Weights of a small image classifier.
Model: arch caformer, patch size [4, 4], widths [64, 128, 256].
Training: 11800 steps, batches of 384.
Data: trained on dashed paths with two dots that lie on the same path or on different ones, 15.4 epochs.
Rows from block 12 of a small image classifier, named by matrix and row number. Rows with one number belong to one neuron. Each number is 500 + 40 x the weight over its row's rms, rounded and kept within 0 to 999. All counts start at 0. Numbers have three digits each.
After each neuron's rows are labels from the 100 images, of 14848, where the neuron reaches its highest value: "top examples" is what is common among them. Only what is clearly more common there than usual is listed. The data: dashed paths with two dots that lie on the same path or on different ones. In brackets: how many of the 100.
# fc1: MLP up (model.blocks.12.mlp.fc1.weight, 512x256), inputs 0-85
# fc2: MLP down (model.blocks.12.mlp.fc2.weight, 256x512, transposed), outputs 0-85

fc1.242:523483503478475551534538504539494523534518508505452508444472551421499507547470507501486497516503485477468507529520503477519428546545467561497490601568531483501542592454536422481507509505522506560449515577581528455533484505443545482479463524526486533481456554
fc2.242:414418517555534519473540518492505504473495552524576490562500478559477481409542493519558507495462534493481491470478515474547452446425478456504559444454509520527462474454425495504405535471514529487446576458431454579460470540477491508533520489481552488588504504
top examples: short paths (93)

fc1.452:513549560550505460536483503457534527414435566514547448495480482547508547520468474493467453476430473486468448452458484396408501483460546557471505546555522497556497496472551570545456495482451559534492523470474540579483548526472520518588493499546535527481474472
fc2.452:478511442548547506492450502573475496530547429436510539532505494478530487480508528480524494465485512484463507501530557561545531464473428492524493434449510531511520494500494431476536461481523439523541571485536493422543438443555432516406505497470519493517499530
top examples: medium paths (85)

fc1.420:501526545550421552439493530546451528487461506448537472532501514472473443446484542498469499513526516437463475475499527510508467555497535492448507490504538445568437487513549517451443498510527502496507503502511468546488537477517534443505493489469471590537554569
fc2.420:489483481466506443589481438545532500469496485590484532488499501504478559474531481514487578525473529525497509490507461528483569568519500487508564522462488471476504535589437512480398488507574516473451537496543548543520512534462470547561485497523501464527426478
top examples: medium paths (100)

fc1.145:488531472476551501545476489448562460502446566490519460531473579487546456493428458452470465566525470546508554563482514515499537465548456533546535510544517489514468519496523466449492542518532482529592527486493544531538464469479529492546523546496489478496446489
fc2.145:553483511487428516456543492481431518489571476490515504526524453523483532581529494496503526482461484449453467462520470507520490521480532482443452555464476493446467438493495502513481518462521475486470467517510527517483499453527465534461490465514464498551518487
top examples: medium paths (99)

fc1.348:502499512519442547490473466475514577472496524502524524537545551573472487482478532455511478517501433571486510485522546553582505510434460532474450522537545536441465505510546584497482466506481498470485479468464552539479513532570505476503440544474489506503538485
fc2.348:534525484531509486531480497544517494517464428482496429471472502458486546493535464505523579467492523436509451493469515453447467467569546543579544443531493502553462486537503425503526481543405498515488503475482481500543502489505469496453602500535537461587535483
top examples: medium paths (100)

fc1.469:500513521462458477522474463453573513446502596428536546501484490416528481519511533500540537453411544525495494518509525509496509447521471455564507572500547498440560535486458527514518467527489482470516547486557603484509485527505541520517504500460593481539541468
fc2.469:511551477545511550512486521509523492550483410540445519496507507571496498469448496482463476531576488574550523537534472494519466558512586491492536540535499457483475468551503518551495507532506518462511450519456408508404487463508486441452499501472420489524459505
top examples: medium paths (78)

fc1.214:500497495430510473514528473517584565474540499529504535455552586463508537416503468468428471454473509511535521509523533573457517496505512531448486533451444523431489569572552502471546480487628472553441441498501497491530475530492496528471479481463545457507479518
fc2.214:500529475541515520522554543518446437531472491501548489566523404555508468524530534481533558527515461446497485530455476423535484527562524559579508505545556472573552530419440557505458493504452498467594486499503532468492595423490526564473489487520516543446526469
top examples: medium paths (94)

fc1.147:518466547420464489482488543481528496550494461484462546487543531481538566466564443529465450473458532514509450486496444522487481563465520467550511554362495481449477445408463506497462501478495551537463396490518388484472525531503487532586543458516496454476464446
fc2.147:548471505521446461441443485455619490435530408482453490498477489574457539452479502463478486510582465509510532537451504450527528502510490453494498433504453432527520523562481487567547476417538449485530570432468459446495446457540467519437453479508510549406537523
top examples: many distractors (90); long paths (68)

fc1.281:424529467467525472539523510464491538450408487531476491571537486539484540550530516528437501530529525493492502462509482426459448482426474477518356502522558474510509521508522507483517467469486472540536457491485486445557478553533519493496491489485526441390462474
fc2.281:588538504539470502465528463513514512587555489489563499448449526498543481470473469513506531512485485426515499495500535537516515451566525488495601403436513503441479496495442481496479498509522570532500501423567465519463438473507453532502529530494476523566569518
top examples: many distractors (100)

fc1.72:553518416450494483562463529554520470547588449548439471475591540554428526552459569518480500475484494488508541554466516505491463575557517530508537539478511528428496449469475530466565580488463509478438467486468567527507484488486485507473453555494545585429511536
fc2.72:460468594551474539514550448483485519486441540458585505501441464475597455460547529514487559532452526520458556473522420471478548499480484460515423463478514460559486593511508470494435443475541558537578477477570452485528549502538459479505584432574491493540525431
top examples: many distractors (100); medium paths (68)

fc1.497:515479519535491572448461506483377496574494518466504603560504463432555464551501492440531608469489403500464494453526494430484547520428494510475520515533500519426457508470541465461521521406473567450531498484518509454477468491483476586477484500453453512513506566
fc2.497:433582453477489485548521533440617500501484543526458448476574528547471459465467522533449443483555556503492459566488549509451522526507491509556479497573481485581477491510510516498516499546541419583485496554468470604512521519488501469493550551525497506465506464
top examples: medium paths (91)

fc1.255:500536533476574502476560414583488500470564484464511483405526449488472471521514552528487461486497532502488538470469467558529528520556573502514487512467443496495464519442405530544481543467563475549491490518489451510618493484467452467548418461410455525442478486
fc2.255:493479479483492520473448588454518541566516506512518536531474567467515581418563439455469594467541512469568457528470453469525489506482494450499547537497557462513477528471497500409515512586465519444495505527538622498461484553443469529485541458498550518495536487
top examples: many distractors (99); long paths (90)

fc1.414:527561495473456598407468484492521517569531472449399518505519554447476467517443582548497475562530587541511421486543540492534467560489517532607527528468496504519516501532530445613497417556466504530468576499448468523495506477452534445518570547490456506424564513
fc2.414:563518489512548462491550549507500498445551474598530465481526484524504577537583397441484589466431475476458545493475457498566524497475497423381498514549470497509470479551506558443515494479549450500488484463546442490474517559449521603530542415543546539506426525
top examples: medium paths (98)

fc1.246:488501447466468517471549487461573479470408557468495560460471574510448518514506425450489446563467470525457482592484493461563543509503502518455506557483470497494472477473526525470484514494489508478529448427501555533475451490467559582489480434482540487453532457
fc2.246:523517533478490445483476479565478555479579494546514452568560484443558470514525566446565515514541534507481535472497398518452530528503491521520490451460539508448530549550479468506501422491534519441484544484527437520530454535496504507551456571511431562501481485
top examples: many distractors (92); long paths (73)

fc1.401:498585488459569497518502528437528499374565464542512499454527491518486487485502508457433529469537553519517551548528549482484517487508519512505508559434497463582509427497579444548539498451513494543405523574535549520485446534491504475407542567542510570492472480
fc2.401:501476511491455499514543497574450431621471548455472504546504507482532485534504469489582508534453445480487494467514461472445477506529521461508448461504429556459435569494396567507428499544520509519550477480501497497523550520468484520557476464494530477500527536
top examples: long paths (74)

fc1.152:528443559553490529542493498503543409516495512542488555455453527473585507528505505514512523442523529478486459471483452451541428521429467503550534520443465494524528486448527448475507428542569486538454480471489510511497492518449466537550453521544546471489504528
fc2.152:495475482508489448478472529528489533489489525522549472487506505474424457375500527505445482587452483498533547564517507508488576509586493525532498449512486439419506492543455510582502567524467530455502469511495490547574579498517524450461518495508428522534450472
top examples: short paths (99)

fc1.257:435451535585497447461502509458502488544572494569507485540552493606417516440491585491547498530464501516451574496448549542538505528501437501563536477488482451560545471573449531453479499452441541443480530565538512504530508510476464552449444579463495523535522496
fc2.257:563483522502566458498512476527478484466442502514460494414452529477564523492473483586491519479543495492530447473538456417537528465442530486552489468492534570456464512419573513611505445542541553492490500438556479559529516434545549518550510535515546524507470468
top examples: long paths (99)

fc1.456:514397510410484581491457504473584559494471533466560570479444489483505552492522473550447512465550513524509544506502525463466475495594517540551458461503560524541470468496505517564470458504495563523455530455467500508551533475472433489564558487513552460541508467
fc2.456:501546498530436462444516525439481558490572496499511528578549517515501438491466510477503458472410449536521453524522530547497486492476522457438443509489469498509522453511517524450547510464494516555533488532576503469540508579466527522408470474523499462463531492
top examples: short paths (86); many distractors (82)

fc1.357:495539453493555518568505535495526482441558480497472488445491542521473516467529482536452557487498479533427483511443544531465557496519526511583553510461514496516522515568412540521503469497504449546462497530555544540450539463521580474495500558561450485458551474
fc2.357:530472473550457446475482565534525488517420523499396537508514509496484419520517540536499490472495487443565521497512455503568436488519486531410451525533545455458493485415565499543508545498533574402496485515441457404473472515495456482531508428476475488518454505
top examples: many distractors (93); medium paths (70)

fc1.88:526546486555478467418458503510516522459563516480478496539542529422532488446565542606532503548438477476562506466457509529419543479433468442530464508447532497485546460572483566438490483504446528535577532514473502510531514472543512537493426609516497491493488547
fc2.88:508540436535519568468532498426521452492405426479518559468491426532443472552504519468471506446536524543422462555522488522596438520508499568486534458520512494533464504522451411564505526509501502491415479537543470526481428491521511454526544505460505490577546492
top examples: medium paths (86); many distractors (76)

fc1.486:542427463575512455462539479489548509447462487446512522525572508502460442423519485548478492459568568534523465526453540445472551481467522514481422519531514498521503472484523478506583512414481495535483482489471528477491509424526476563467463498405528537471481443
fc2.486:456540524481509438515518548559504511556530471477539512511449523580518545520486482513550563564435442505524497492520472545580482564569513542610484420478537478543571480486453505468464469576477549459532496529540454466527446511511546524521524503498459450545529513
top examples: many distractors (88)

fc1.373:504537487432485452512577509483511493529445523542521429564512512570490513518471486510537473528534503465478536571499506572540471449470408450546509575453580522532525481460528362508490482490516550468558537541530494526566527535438530559531526480572502517485538409
fc2.373:405491531477510457494428541540453465520503442476505503434538466494434489500470517479491504504444489556476491527497485397552504551537576465526597471535469510483501447583441556506459519453453598443458503450531509446481526499565506567534474523401536508473458510
top examples: long paths (73)

fc1.77:551453491495579548532564471500509540412493497529472464533443532499523524468514512532451501517496531522517530488487534545452555457488462495574553455496490439522506478550532500517510482574507531483446454553466495488501548536517499518466525524524489564572506535
fc2.77:485566550558513505526524462454414460552536527500460545527507447553535479478520442492470504541580495550555391474514509546576462527556562455438449552526545569473508522541472475539590501560466488447535472459515532520446507479502518484501556503484482494512471465
top examples: medium paths (99)

fc1.340:502553493544487504530510448476503498408507562557526504509523528423447494560484501461503511397518571495542508499484460510544460478590561513529514441515499483464472526478557519473549552518492499453539486527476480494483459562511464525486488551428465493525441517
fc2.340:517409529475472478496451559476566457594507447455493541474484407562556511496477486513496468536459450486477487446518528472515526500503481495518483527490447522550457533564493475501450489496470556502458501458495491528515504486523539444498479490575545530529520492
top examples: medium paths (91)

fc1.107:455499562493557519485546496534485486568480537515495500480483472493485498501513510484415541526514413500531451517491456532436510487462493558512477509507503503546444508552551423510457524501462456480515514485475487512495533538465505406585512465432493507545543564
fc2.107:515482388473515556559484484498526455478509444497491482525547509431531470479464405555531510467493617531442472486483511442524535544492492453488509455475517477475513526507477563491518468500512492527498471560561537529524529456475422550480463642554558512516524511
top examples: medium paths (93)

fc1.439:535518455447481515542479475489457521571457485488557467536478521512525518490430503528593496537424513502487495488485520417557540510530486520444538512498481557555524473553454549422541582533527515451455423519492535484540466509547491509438499510481490487501490495
fc2.439:485478464522522531513523512535490510414469520509485483451577430516451517531555469507391527463607437519552539516505492521489555508459476512490491432518526459469424571434468425600524429553517562567493551455531478567534542535601544513499499511449484515526450490
top examples: short paths (100)

fc1.220:454477519449519466549499486472488617486459532535492500512474484525457467536546489475386470541480507486542526452499535520518493514546528519495465520430486519536520475495502567513460495511509496514457537465446498457472556499464525430508506458503500517478499501
fc2.220:478523427513475480447520577576587484438573466432493478517484577472492571556504467524566470450522493453504538547487505453464503486489462479498495504532505542478520455551469500482534543532457571445547520493589540494493448497498487596499484477551518529466514550
top examples: medium paths (76)

fc1.436:421473483483503510470520533580510477511547512486483472481507566476446514435563562494434485465599451459429450558499452494489503495461457515511549497464516480548546548461575454468531480515599453532459467443498489469535565570513471555449472587474462413549531527
fc2.436:545506531566466487547514489456509517463472430550520456499496483490559460516519450481596527462449498536523533453456527508546512537578534467458517467512562586459456441482463563533493572460395556482505517519557560524508441455535512479539543444487520558498479420
top examples: many distractors (89); long paths (61)

fc1.93:506483503483535524473544487522544434448517535528508620509514542459466473404531567493534481511512513560555435461473510516505441537513457551507523521502461460490489486522451516494481466467530471549463463463556444494439476440489519503445562567515522562511598438
fc2.93:536491548523512461531536495523467482548518451525480427494546447550509491536525485496467498476469535458491529558518563498502566439485526531487428507490545489502476498498547462512542456511400567534595501520533528485523529565463449466587484495504458440526477504
top examples: many distractors (94); medium paths (92)

fc1.23:519506528524520441518445470452541503509487468461608480565478506519461441468533508396415436468518447513518568538585580491512569494477512480535503483503453573458519506574522505542521497522474469420501469477568592492500578479469530450539574478506452453465561468
fc2.23:454501495486450558514520538531490497504548496483454554504481502501528524558492578542605519488453551504465457433505505497582449439543455515479499534557511478559530504478472514522470513464506528523502503512447448503450447472448501492420436482509521502502493481
top examples: medium paths (100)

fc1.40:509518581440580479527444486580503469421456444450516495470520559577484472445535557472514468479446570484565503523464486499425473513390490502502493577461504531480563492494469421454588484502512538502517495554537448467476457495505468463449487569514455447510493476
fc2.40:375382472473399529450469544503533510486547442485517574582548467501452479564492473465477501523544473521463483499480483557532524490488485471501445489493513465469481496545543513568475538520493434429527494494518446500468520511494510470535526474485460436503456533
top examples: many distractors (97); long paths (92)

fc1.186:482495486545403456519481493521525475496539475468543499464476380499404454520532520439536500468480564496536501512559469505480505542441454511546494464517510459472473499462516462536579505554525503550555465457540514496546505519529493488483499483578498423525450499
fc2.186:534524566411479455465534505437471493540547441549491458490510575537518532499527416521436477466462458500468542535405467483460499463463554462493543501509519556502470466540469535470483514475444517468432563479454478525508480464467473483579499510426543528439488448
top examples: many distractors (87)

fc1.89:475400567558542482486453496469470493519505488552558553446524512447494513487531365523530453547455506482522509507485538532548515585509564450524454464566455566456546546459511546461447522473486532484422497553511518453508564485510501534494530523500531509481497480
fc2.89:541554522458449445516568510498486539500449513424527508561468505560522547501540572421420541413490534498533455509607519531552492446501460551576474552473541440488449447455509447542545501510495448540482483507508515531500481530470508512467562466497387408469529527
top examples: many distractors (91); short paths (79)

fc1.67:419563523534579531485446536542474539541477519529433497495465537560570388473477566471507513485515451490513489566515573524448479526463528534563448502427500535489459530482578395469535494496481563485485488521461577405502533556542461477529519571461490578529533526
fc2.67:585438512478433560463523471467545473468550428492562473540583528413522601558522467477578509519479497535497485456553462502516566537481475589457551438575518528530535498566494536472424467472488449484522523483492448554495422455496496548531524519516538499481503423
top examples: many distractors (99); long paths (69)

fc1.273:533527500513520524467478504484476535501519519517490460502513545499500438511492497495466487515534473514538512568485546413504609541507485465485533432483560492465491440523543525408579555529556528482502460463541490542519496503453431480551445486515459481467469500
fc2.273:478433457519537524467533490518545489464477473503515563539489505426457529499531551473519500526527508446476474512546411543476423514497461494523551506480505507467572546491485545486456485522433525415446566495579434485487500500469522570388542490496520521479503471
top examples: many distractors (82); long paths (67)

fc1.13:492522518433496448497482523547474512491491471464534544485529499454470475544491565479423505440465503517530517473515539510503528468450478499566540428419550526502538457463493388551476503412550501563514525507558473467502491531461484468497522427525472492475520493
fc2.13:451474483530507476477518504439549430514478563540525520491468468527542523482506511472558543505556511473426569500488497560498451532519526501509519583537442502491506477481485585459511511565446504465478447489521541536522463424507559492469485534432531494487502518
top examples: long paths (100)

fc1.172:448556468471513484555427518431561467490502534462535438525555563526494485508488509500526538540479511506533513533459543479493535497533591607510549529479518579583501510562484478511514510536469490530488486495588497553497493472467455526488499517488577481492518463
fc2.172:527454487541512545500541481512462473552504523513465545425451443451526546481426453503558444523484465491464496485538501499499454489469398447496445502483489420449474468478482495426473507443529533518488565541458507435528473520510507535528509527552489514505483500
top examples: medium paths (80)

fc1.335:575553449456469439496516513478429544504487596454572439500474479511495432510447543439481554505489498501537530550502564479485528476513480543491509462509499539493477451469476493545479477483520521438482458448497518484523544482448499460554458480494521482479471455
fc2.335:456536574482514538517459468516493458483482459542406574494492551556485502505537518546496447466445566454452528479515474541458493499451491472459512519480487472518516543543550465441486549481499520512559552506483462513487477502498431518537556450504463533438511542
top examples: many distractors (81)

fc1.203:509466519517515502543510492473503556432478485502520550500508502472528509525494478472552491466548534501482493553486453422525515478525497444537556440478477554509567548546491520534572575515495470506534512552570491505466407510552482546527572519514469481463426446
fc2.203:531540500554558477498405445486420470595497480500474438527518416471490523443462444489465480492477467485533511482537559569524440553533534498443479584495489516480539459481475511464492433550550464496477572448516513500474536501462473479475525468510469517492588553
top examples: medium paths (89)

fc1.500:483520539550552430508499448531528559464463523436474516519522476511538470443540561529465539555503488520543521517430463527531429491536550473504502462560525506465456455489471530498503492471483504551544414493518471497474444543528555552497521462497455536522516506
fc2.500:532471517502523618453508549508479468502529434535518530484437519413515469544505466527478508454562550442487490501516491499536566503443485464512547511540495473520530465498524419525518483532557493531512550556437512494450567473478574496528477460504475447516481498
top examples: short paths (98)

fc1.251:504579557440438486473521432460483502416504457497498488469465543547523555414518519452442555540534513534532461528493467513473518542491481489504480433558373499513509488490455489453506492508516489483489561486457525538441443476495523461572539543555425532556473528
fc2.251:473431439596518528495462543477476467560484564489456439515504430487499456552504516530541476471486491439398532470521508455494460459535543446474479557489554507466512505565547531512474502462513494496565482512637463518563559472524453567455438539446568504462522470
top examples: many distractors (86)

fc1.146:492541454453497505443522443534458499550550534519466483458501569455428510422538569519463406484461485495442527539499476510466491479469443483548436492586536477433458377534497465516559464449547491566547494453483433477542541531525486513507557427488538477463532425
fc2.146:467477457450461542526506487499470524453445467478512490482474508437530490538542571526520551487502464518521481487465531489500472526493561456446449502486435506582503460514479517546487515476503545491444498543568515493485447442498521516557492472473534519517544458
top examples: many distractors (100)

fc1.35:477488522536512497479578452501476534511512487463488533461592516470470579455518550480495578471470503496473542480477465522528485516481491475532531594563532480474541556480523508458547527493531509536615504508471460466473573469561554459489493511493440564523487490
fc2.35:523482529534434440522413479529513428482481499513535464501458429510482405543462445484475499523507476493553458537441512484451477493560544499506488499474505461485533494498476480517483533487477524473423473498533585521517472507411439491510440438457543507451482510
top examples: medium paths (98)

fc1.213:481600479521465510488558483539568510546476491531492457488555518540526448499585515473460464478457466438482462523489460526485426486427541508461487471518504478493467543497506475514417533564525535492510479532499467552533553548520642475472482449564462526592445498
fc2.213:486422490486532471527466516538474494500507486514543482533444493437462487496468503493539539553585517512523460503509447430466488495473448476476492519437462510501574462564482582467559533464500463500458530512444553491496500493457405567543565523487530451410514460
top examples: medium paths (99); many distractors (89)

fc1.284:467497551510565467579534422528548466416473389541549514444529466540460503425554484529517525447477466467506577578468542519486515484521487515512420543466441483401520493551519558525480527471448481496453463497472628540449530486493498571542467440485545515485442493
fc2.284:553470421507461560486527523495473526501561578459433477545520530468478512608450521421501476467468502515558464524420499507479484507478495510507556507530535488580476534508555470535528467569518603476545523504509394459558453490484485498464538506499413451510549478
top examples: medium paths (89)

fc1.400:518468485495502486432471479512476499552493479558463463532516513477509523423515458480545449534560530541541472512480558517458506451551536493465576447452510575540519501463528497523509484476513512536540527513443438567490462503505440518514467480552422557528518515
fc2.400:519597481497554524565491494548541514533525532497496513415489475506458496495494615524407444468492551479501463564474458498545531557441478497526451514538472454532473443499431504510485449492472450529446450456602542518518511501504575576487514618457547472552497518
top examples: many distractors (98)

fc1.140:532540499484462511391473492534483491459470505497503514532522486516526538469537479474520544471518502539504574473554455471516546572539511494535575474454525452572489424498479569428477478532557472463516522493521449519468567463510521484508552475480429515524565570
fc2.140:503513505515511455579536449515514583489506520494484529450439518511470508520471486508499482527504580481555478463495498549496474467510485446456471528516503473453542531488481480534495487517587572503483456574487481530456480528538483551511470581527537449526429517
top examples: medium paths (80)

fc1.179:517480400525576499506480538531533498539527490539516559498555516428498537462535519539451410562459472543491507500511452550497504513549546445519462524506413494465530506485497488469438465451513486513400448388545460485560544545426529526470459571484564497475482456
fc2.179:535446548465426464518504483485462511571462555499421511566473523540502448470506552448480522465559504466477563491499526504470504480498442471552527565545490476477462484490445553603532556437556515490536586549499503513426460503448493464467524378559464462502508526
top examples: many distractors (100); long paths (95)

fc1.397:558614540563545510567509406439457457500452495581522541476491440497538464484507539503535557582558485583427527479524513522587618465515530514560501527561565553502479485440569543506477496579492501523496524583532518457481551532497503434485483541549515537548485489
fc2.397:513400477564511503454495540461528512434491488502481541498447516536448569487535511536479510461539442490569530486493482464466477497470473525580588468424434487447483484529453478465525544493552445505559552425509481404509432461440497511443467462503442480514582508
top examples: short paths (97)

fc1.364:497552522487464513568559548486523541459497529499463448470457502464438447499497498519487453495476540511465452522524534499475505463539501382479475468523593493516462438473570490490535473526514489473465500524535506543550576566492542493549474484434465533405422453
fc2.364:500431517497521491466492509481466516555522467499541583527580486550576498527466572490482502456553467464496555490527506510542491487404466588534495520535383543558517553537463532499500560460494542523546487455474525472443514407476455465545495487528522494566511521
top examples: short paths (93); many distractors (80)

fc1.191:504491454483517539471558460524497491531564487506513478414501529501452519458534515464446476502501444510517471553512455544459512501502562552544446471468535546484553470450553546423506514472462514470467573457505464471557533482483531569486536548513447511458547446
fc2.191:560542480514601485546519512409512449558492569509431456582582494463473487524505507490504501470595532475429562446416448460470499476542552435447478567464491528490451466546499487501449499502532408492512494512499522525508462527474539434482496482471542455512467577
top examples: many distractors (100); long paths (87)

fc1.376:498466487473468476539506543435451482472448557478548497507529540529511448536518543493544483466489544531542516464510500518418501424502491474523453500531469536459485553483527475515588556444487579487490549417492454389533500450502487454549534501511463509418488531
fc2.376:485509530412476447478529477520504422501518441513500495507424514560457458538541563467487469518512460501459490524458486565534520521504543472549517540542485464574484493484531475451485483473489506499515457538483546568490497520516515563461520445579460503436506499
top examples: many distractors (96)

fc1.135:576479470489436439525494440507413472545464472477474490436500490573461508522559446536496480483480527539521507432539537487544521446505473523469515481467450442539467520490499533474429490538485499520521495541464476471490516496471560511536539528502452532532529428
fc2.135:443464529471549523522542542565483513482517498471524519520481518458562485461469508487455524450451484474526523533483405451464470525389569453493476503485531525482521435448468446480516573413529539477458473501550572508464536494513457480479504451462510423499481572
top examples: many distractors (95); short paths (88)

fc1.322:457510510534474513475510534492471438539560537442476550501543529491558442453475522487532455460413500525524475513598558457507583533451509548524599445530461485549512519550547530525418542560478542532455508545438408542531476435436514499472484426529491508436463476
fc2.322:536525468481517500517507516531500559505466467467495446547437495474457556544495519495455520499515494556469544469405503499518499492488472462487456551478598468469472522467504470493566524445504428513541454490505595449497495469461465482549503541446506508466481483
top examples: medium paths (93)

fc1.116:552558518539507513522533421544437496456515522531439541511516511531572542431489484489540478495540543488486611519545531505560529477493479551561503499457551508432455430470455542532469465511563475510467562486527547453459485529517505515566523518484484545548497464
fc2.116:518448512507515510499453528497549500533462580463467447461519558492436534527570512447515544483467538527509462474554468524463531501473509475455514527492465533515590557462479446433491509498437504560543447529446512536568552509507516492506471477523530492553594510
top examples: short paths (99)

fc1.219:511551512511513498476518525502515543538519537515490495554497512470461495509477480524434422541436543528544367441452531568527537476480435499547560468478472507426498541518576454436476542508493493522533537520508502538520527442475522510533543508574453547456510519
fc2.219:566553515493546526512500512531511461461510400496555474461484474493557466472538556472432528468555459442426512606462462454516454521472555522472463486533474491511520486500444484528510475512523502548448481398494408529495535559512451459515496481504577520495474476
top examples: medium paths (95)

fc1.22:504447482454448488468473498524574434457498467467476547496542474585477485534485503478500492463458447465462536459546512517458542439517480500447547556420462597525441512510502450501505506464545539505430511498557476502528445472552500480477488529479551499498458552
fc2.22:477463557521499463495523514521420494488477541551538490482532477438478523458557485483497536514510517501519452517502486462505549510459508467570414433550571468496498511464511553477475487521498499443494495525449472478448556452496501551456416486562496496460562526
top examples: long paths (94)

fc1.70:426475488544420518530462464551439512476438469469497487526565508492586538522533508508477523529477443496477514546522528471552509507565464575509478497551441577513535516474533528475503436484428558503479513540478538427490566455508512490545455527493497519498487548
fc2.70:519482506473563472453553528484526542492512565545557507514495476462500469431439490482501445479503529458557480523465528480472561534471510482445509499529514452482470510590465488485483520459504518497520548468559429463559460541512486444429516464498509432440546450
top examples: medium paths (88); many distractors (77)

fc1.115:505482465463443488517484443555532530572556568531467507480453529444481535543463467541496484509553535485476555541537462433443515560561479537509498477503506546557473478503541469404500461520499431525545555453446557507526527541456443469431471560482476532541427509
fc2.115:502504504527586516507500503439485472518471456417530496493517515492483442458533479411552493475483475512541523496451543569516531487461494444476464469485457437420484496514475519553535498504492563483496484529559470492505516448522578574578499445491439557474570490
top examples: many distractors (84); long paths (69)

fc1.5:467528552467478498515460498512517474467500525508508515470515502503483485451541470514532469497487502536485443547497549553470625517490504469554593487567454503444503483503445552530503504451523526547492449553483444550529449463434448511488546494486465508471510525
fc2.5:464467497478478498464551455477517503502523441422527464500459548535528508646436497441444500527476472482426413467517512476457452517565442525409416536457507503517514434465544535475480520516523492504500513541458534474443462462529491456467457486548495510514449478
top examples: short paths (84); many distractors (81)

fc1.161:612507478520504496451477448528506539546549523565479508580483487516500483494485551438472518488484538498511471521481466530504570532576495467485521499545410544473506533459515506425460452415500466484567507509524526532519479488505554478534570500495426484464470480
fc2.161:411566495467499446477520538514455454443548515481514518445430559497450524525495476499459484495477500526505486535503496477522501454493478500514541538486630487597539529492499456553481540586529493513461448507447473544459570544532446534542491438542497560474537517
top examples: many distractors (98); medium paths (62)

fc1.84:465512519531457463549542503537464500464451407457578551533495538536476377536539589491499512505577548504464490488525522564520552463521583520445581491551455501489456574503554528475500568498500527487451521518481504486471486507555505528438441429470469536502449549
fc2.84:545519497486441470515474519474536537527560624491492525494488473537475510560437493493537512567433487529452477539442491436525459563478450492476517529486499468474540465543478496413517513467523534478473466457554544502588454507494482475605568456551544514440469494
top examples: many distractors (76)